Rows from block 3 of a small image classifier, named by matrix and row number. Rows with one number within an expert belong to one neuron, the router's apart. Each number is 128 + 24 x the weight over its row's rms, rounded and kept within 0 to 255. All counts start at 0. Numbers have three digits each.
Before each expert's rows are labels from the 100 images, of 14976, where the router gives the expert most weight on average: "responds to" is what is common among them. Only what is clearly more common there than usual is listed. The data: larger renderings of crowded toy scenes.
# router: router (model.blocks.3.mlp.router.weight, 32x160, trained with AdamW), inputs 0-79
# up: expert up (model.blocks.3.mlp.up, 32x160x160), inputs 0-79
# down: expert down (model.blocks.3.mlp.down, 32x160x160, transposed), outputs 0-79

# expert 8
responds to: count: two; light from behind the camera
router.8:168146137153143095143146175172095083134116130157104091127110145140105140115118081117120122111145142128124183072138129108131107138128092126137128095070110140105138120150132120117107087149163139124116155111109126160135149124178156139134133161
up.9:135104121158130137103157100124109172123140169127140119191098083115176110151136133128160116118167127130124101124139138135161102150112089054170099152127074132145123178137123095118140082112122137161100133142107156138105133155155126104141177101
down.9:103121116099106110087130138159119144166152164095123109169138125157134163132142128110116124078099116140111092122117135131154122120151097134068162136153103099165105129161168172103156121074141136142130142140134140128127116124110128147129105162
up.10:122131117141114106139105128133140143128161134126116112156077172123092140096124127140137109122119110143162165116163149136125140129094104145114109170145142144142110138147150078137186130155131117159103148148126099164151159117123116084162116162
down.10:146171147095093124112121131130132104123130130139103113128126128104136132132109109133082115141166095177153157111113107136143158160134080120117125129159150155144150191122112153147091134136097138110129213140108128165137115108153119085128117121
up.11:117125102137158136126111142147132159113122165084164144168140099093116131172099135192123119108158123121075134164155123135146138116150122136134119090092148150100124115086169096111120103144172125187127120136121131137125110141105149102130096123
down.11:131180121126103124087085105178111101091118145130097175133129148130128158145122087120143107111119147129145104131125104122082160115118112125101153142127149153128157145156057172168131147170085097136126120147124187095147107127124092112109144158
up.12:148138096077148107135139115155092120163138139145122079119143131082138143081119132116126146111118155123136148163139137102164144153134128148099103095141130102124148120129145107141142123126152122105134132118114120115104133113181144167125093138
down.12:154147112099138073180116153103082125151119140141130116129096160146139107114142108132086133137132135118078147130115133146143111163151153112149093081143138109146088126177144176143076116143133117130109130121117146110145108126117117122099140132
up.13:139134105154112122153143146132111103129125106102074152145165161120186113121151096096123116111120091135158114101149134124111120142151128145128118114165113098135126177136143128201157109164167121132140153129130125154090106168090135125141091139
down.13:141146122142122178130129137086062112106129104137116104144119098073156144146105110133131122112172102091134156139175165116118134097144097099162130074139141072138149146143133151114151099163142099147101118160135131135115134085089099136129117137
up.14:113121145146129140140145150139125178108102141154157154122125100133140120196115105110099081117114114144141070115088117194158124106097070138107143131094082110131146140128116143110098163133125119114112085148172143147116100111142122128093138159
down.14:119132182133139119127099128182144155140122100124132149087078116195095144126156115114135122101127146128153132140139101131122129173089105082118165113122158143151096104089156178128134126126149129141107134140123092098136145149142100059127151136
up.15:148143117117118142095130106119095112128118113135133133146152178115124079121135115100119148151088103074133095087131119117154175114115103148100145162088145151128134104096143128171160181160183121151149118164137132140094075068088164147147093101
down.15:134109123107064131133124100118122169149124096145154114114092141113134102105124092156164115106136115141133109115180133157100143143091142119088120157122117187161142145140155110110119099139152112123152134150151127140113123112118093104115132172
up.16:082120108147134136097117112170131123119103114184123154087122128093089075124098127133095122161135109117113083098121126103124099149147129148172192107066121149105097162173141115130052125164140117107111109125091111171128142113120134138116155091
down.16:133108146112157113104138108160089110129119123138155129069103167121158147105161149128135145124135111101139100141105125152126084129089120092118191131111097109138149106122150102095146111090119136171173115148160150092139188104159136111162114136
up.17:123121122126155140133133157121155096107159079150095129129125111101107138164094155102183151145122147132125158138118151170130146127116119080166095126134119123144202149164132111128186124133091137122138088134195148145144108111144110114139126143
down.17:112180159100160096096099159128118075085139123134111121158106079109161101148159117158130133118091094139116146109152149133103156150108130181093123112147109147149074109113096098088166105128080162139134135167137129171107139176135135116131141151

# expert 28
responds to: count: six; sofa; house; its colour: red
router.28:111128122103176110145149143088146110144125113122107127162096145112145126165106151108150192126134140128122149181124142105137132121134145147094167102180117066124165197138113114094131077134129084102146124124140064137120106099119126161119129123
up.0:120068107145132119140125138133130113137134088111085171111153128120181146172136122143114128120153101136098139095133153138096119085142135135170112130134130111131102138105138141168155118139139114142106129165171110126122159107093132134120128160
down.0:066137119124148130123145128173154142131127164128166092154148170136104135100116098103165148157094123138129111088134187142133159167148150102125112132152122144098155148153121095098169078163127170131115137134141121127132094141144105123125156102
up.1:137115146124121102104115148112122118166114133103109104088106152151102122141130169146142157114091120142141106086077157171111094190118123085147105154136149126134162149137088132139108173130094140118129178149154111114154104117146145156134107137
down.1:110146141145134099130146103167145092108145118132111100128111098126134122166121118127120116117152106162140124110101121116152123168144136174134079121139127141119024189154196108155132129165137122157151099145129108127170150095071137122146126157
up.2:137110149125123092184112109123135181140142143104148127144136157101135134102071123094119136121153121078116132123163133156163152131152117097142103111138096117174126106133128120150128156171096074153143132121142103146145118126133135123131164114
down.2:149143084166104104086147135099132116128120155123112143100143137150138136091128141106117121174096092168152144126134150109165103150119093176161149097109122105114139117131123118127140144100137157143151112130166122088112084093164108140093100134
up.3:103103096121128093101150141099142124139110132152119159123067105115143115153165152171144114144081094098116129140134145142167089136153138190156119133146126120133154144128113126134090076133124117131111122097123135099113129119146119118109153155
down.3:118131107173139121147151105156122145139177142075143143136092140145102102141113074103113061112103116141144110134150136134153057136124092147164156148154120153096131162142136110145144106142138137139125139102110129119107154150144113138129163171
up.4:138103158137128134092099094119094130093108137129133183155176119142103143097109089126115133118110118120173123130131132127123162120111124153141118159104110177056129143105119115098129169142150127102179120107126108165166143123114163146153167123
down.4:104081116155135159131168181071124124161131158144128126107087158106155133105113099119152112120107127155142157154133104111136139134179166105116144190162145133171117138157126153125133117107119112165136090111120121189160122107138147165114112117
up.5:108141117145116120110089084126126172090123110116177097069133115163160143169133153106134105135167116116132141132169125118155118154138085084128121109129102113115148142100119102068159146130171111131183081126098086140138150127150111123094126131
down.5:145105119126135133134165135131138166103141112180166144152121126131088137174127138120124116128113126114107127090128164078100103132139149112097150115125137109163085102114156096145136147125106107102122121143131134114112125143129179088125102170
up.6:125090105136091133159076081086177099143186130127133127106105177087108114134095128088153132113106147123135122112166108143101171144110149104126163091135130165148124114105095123136100110064119124135110136138145113150120138127115170102158166112
down.6:110154087133096142098141119113096168111113141171141147138103122145140122096176112144123160122117053155129162178167149130130123155162127162111099147086132148122160098100151150132142136141102130144118113104085149101105115128139099164106154160
up.7:154196134131133089171146152095100136132156129106149137180129115129120139122169102155159151101113179143137090118114138120102139119167154083126132150091111131103127127132121085143131104109108126115114112116136145131092116091148143145148128137
down.7:110174126103179153099110095145105149183092106109160139107115134106150135149123106120119101187176140140087146133116144110130133122157130121127151150142160107120152144152109132135106111151137058101148122084121129131116119133113135143150122125
up.8:109149108073144179108117121124155159138127157136115142119128112190156127152141109122145130121135138101162055127146138156132107125177113123134134151141137113126144157147162119099110118181120121167133103114123111140073128103114165131147122093
down.8:139135173159112122152114162152120104075107138114107121160145139072118149140128156116099100112180118123150170087134098132124147130072151176158078137113152119103098117132082126111117144131104127137127125141132098141133103140150189107148102162

# expert 5
responds to: count: two
router.5:163169129107122109130147144154120122135117134174105151127112119114077152082100098144102092163120142144097142117130097087118106138109073139102129111114124109145110104152147110175149121141109119113103162145119125115108118115124122130123132151
up.9:177124127119115128079107069099115129166108132128164098140126151130102130118131139177150123112149111078142148139143077104112101113141124208164114181135144132132150106108164124153100134140151135104117121134157133138055169132128097127088113127
down.9:104144113126129130147104175139113106124133116133117150136157154098136091139122135119142131107147095107141130102135157135129111142140125146141127182113113144138115083123126144162142175145144091118118112116147121112126121145148121109126116156
up.10:131151105145161154095130142104126120097107158103155155143141128115118120116161146149089093155126124135114136143093130103149141138109164160136129146100120146180152114117137076129139134141081127113118145157141144133063092138117103119131110169
down.10:119087115100113145140101130136142163110106091184135111122108139098126089122100122136108126107168082134107103100097111135141139114123100161107171149122060182143133144144113117110119159130126113104141099115097102112126106109084138146115107119
up.11:138081116110127116125140128110120127062133125151100129118123172099167089122142155119145123137143151155108157125181140143121134142108074139146113072110092132115129110062147109075143119131133116148166092112147122097115117115138118133153126177
down.11:131083128075136160105137151098103135118085140088113132094147107122107109118142068154117118149109171124124141122094131113122119124134113161162151135135121080097136144124100148139121130128128114154083126075162126147085117147109153098160105135
up.12:108138081117099161098107116080158144159169138098096157103097160121144118129109122118094140086163086149145142078081122162123134143138139146129130109165155101117153143143171127068101155123129132119085118147105154118120112155109136166149108140
down.12:134164138101089145086090149099150131128131086122113113151107178113172115128121161139117208130132178127130149114152107104103132142141142120117079135115120091143115116096085144176166118103148163149100115123123125150146118117118136092057132124
up.13:113118128143113164127143106144099090132155127123101132164170107105161169062179142110120091140156144115122159109124132151114157166139127098111140105156154144117135119097105133151100114119155135098140119168104147132159153124139093102126117115
down.13:124107118152117176079127102120139156158126150098153131109126123132144147157139095148167228108121121147134142113138131127119112117200149099135086090143085159078098130163116154151113141102141150119119151130159113110133153149154172118125101131
up.14:124105145123118107163149105147113106103117089142112190098146104113148091114139114116135117159128184133148137127150171083117135163155121105124138170118107129152131114139118100112122147153137088116129140142113107146167188117136160156109151134
down.14:165116140166153121160142100145083069138131101157146138106147124092119146134112150107191130110086136163108147155118123128159118156125143082146115108132130150095141144143156155127138135160113127117146109103163150155142166127138128113137157147
up.15:124122100148118063140155144089166144165165147121102102136107103153116087137122181069132144132136143128148133150131125120135115106144142103122114148146116146141114128135160088131156150116091086107116099120144154116168160153130114126079177160
down.15:153116137107118145105095107159145116125141154158118118173122160080121100137122136113148131111145100146136128098151118109094141125157127134154136129128124137165113142120135134121105085132165102135124085126201162123063120091142120167177077107
up.16:151164121139100074121130141126155099165144135131135117085174174131105133146178129126156143125167107132104112160151103175162123158094118102110118116114180104117167132146123134164147070131151147140123161138093145110149163130097137127105155143
down.16:129121122153124149114070181111096130103191078160100135138093114153085116132171098117095102163134134116102148115154133141099149077096105159154157113127131127100074158117120098124171116119093107115165157127125174128127091140134145153124151109
up.17:104108124184102148116124113143119130132134136116078092091118122086172136179130120126123096155081125113099125177109192152118130142161141096124111131104174122133152133144158170106108109154139112106106138155105152153159181121137117165136116140
down.17:139088163131120065111108103125101125117142163135148162117092095138140142114101084079160150120105118137123152137148181135138120148167117093120098097099119149090122114074114150172169145149116153084132125126156115130185144110143124098166135103

# expert 12
responds to: count: two
router.12:157131140173150125144114122157121122149113092133159086082114135124110122118153132131113106136153160120120108134101095138114109124099122153107176131103129105105102109095130139188159142111115122131109179134146133150139136158117121146104171136
up.9:134099127073131101158137129098136091186131126136142137160114119133155158092089156079149156086119148170152056134116095114092160111090112145109174127132127103157154086140104141135135121162167121100086141126129113134145119104144148129111157116
down.9:131185125109099119091132123131182146152153121130088110158093118119145075126115146123141159131144127171113125110147135159090137126145130130149126108157098080088122180114161115095170086083127098138130125116131140162120129140142107151109154113
up.10:079080145136103142115077143133087171114132136129066147141107138115162133146136126165100091143155122129092142147118154164149145133140130163093126122131111140091116144120099120143158169124137127102143108147168130122139127150165144134125084090
down.10:110156142097146104135094091127148123141143148158124156138148150152112112103135157107134144096129136080126123111141113075150125105142092114115130155098115130156161138155146106108119130149157119147190165100135116132177153084136133168102141106
up.11:119127112133096141089132073151152112166091124125137108106126126095130136172146105180094102152158133110131117128124144115177119101124126108105094119174085148105119134132136150154112123126139110109085142130099143110155088131175116146133093148
down.11:150102127146123132141128124149136104127148109164108149129162104111173135094143124127115096113145122089134160128120137103116139143110135152084149141130170168106115143150167118115108156122159152135141142123139133136097079154124128133104135159
up.12:095106136116169129116089122130139147126122133143133171112133094115139171150113121130078164114099161101124148125070088138145094116170129080130152113164146120117129111167138141110164114144129115160169137128131139119093099119096146130154115100
down.12:136153100095083132145116138122129121162126161113106133144151119109137111131100106104125123122098103151139104112158131150147170093177140157138101122100197122105131124189141084175115125117110145089157114178160100159147145110114117150119095145
up.13:132134162130130112174139106076145111096113131161132145132070154115134112132108097190118177103127122185172131098119134173114112120136129108140127164112153105124138106153120135138091126123110130126106145139131124130116152108110127094087123112
down.13:161117095115114128171151125175160129141140177162148131118159095140152152125116110165102147183129123136112122128147157144131107132175149175141168150122102150118159125157087140169170091150112127126145164140143137096092144175136098131145115129
up.14:155131119129114136148138198085146173137130117109084100134132107117109160113165130144090139093092131159159106122106124117154176113141114093132134139146136113137103133098123146146160139102131125151075117094123112123112071102120104124093140148
down.14:137104149102125150116145160100109132080172142185123099121107127161136110119151111111105132161127145107155094128122131123147132134149115105136124130132075133103135153138154141149136118124155161131096160115113124116143142110103131075117161149
up.15:162117141092104116095151159134155111157144138129120101183117172104148139111124133133127149103117113107100164136132131118105137092115093070094139084145109126122114133177153085086087129157164132127115130130090161140139149128087093124121095088
down.15:138183140116200155175136103123144154083085102114099127138161091090078127108123123089111130147132144164122131137124148129102111137167149097117168099152134111110148151141157146118151122146144124144137156146150110155091126173098114135097115114
up.16:153165112133167108111149145144139146146179157148115124123154131113123128112140126118126098122107110099151151161168121135115099152123153090106146138147163130131093137116125147100117157117129118138138118118060114153151123144124115119152123117
down.16:137097114133145136074151164117122138128118100103096131100162142127088155142137146117118081133129146070136121136142148138134153123147140155103115146140153133135129101123113160112126098121147161191120082098144126157088121154121092152098125145
up.17:129100123114113117141131197136099146123170132122186106064136112146160123169088173092118118111127092106146111159122101123118131173113116123144124113126123085131130148085092085118122130139114141165080151119153156160115120131114113127082130143
down.17:153160099128058075076125135113122105097114112149105112178140160127208136104102122109125122145186114121107162112135154096137122133163089137160159126148129167158113144146147122129128114095128135167153159073142132090145131111133134159102141117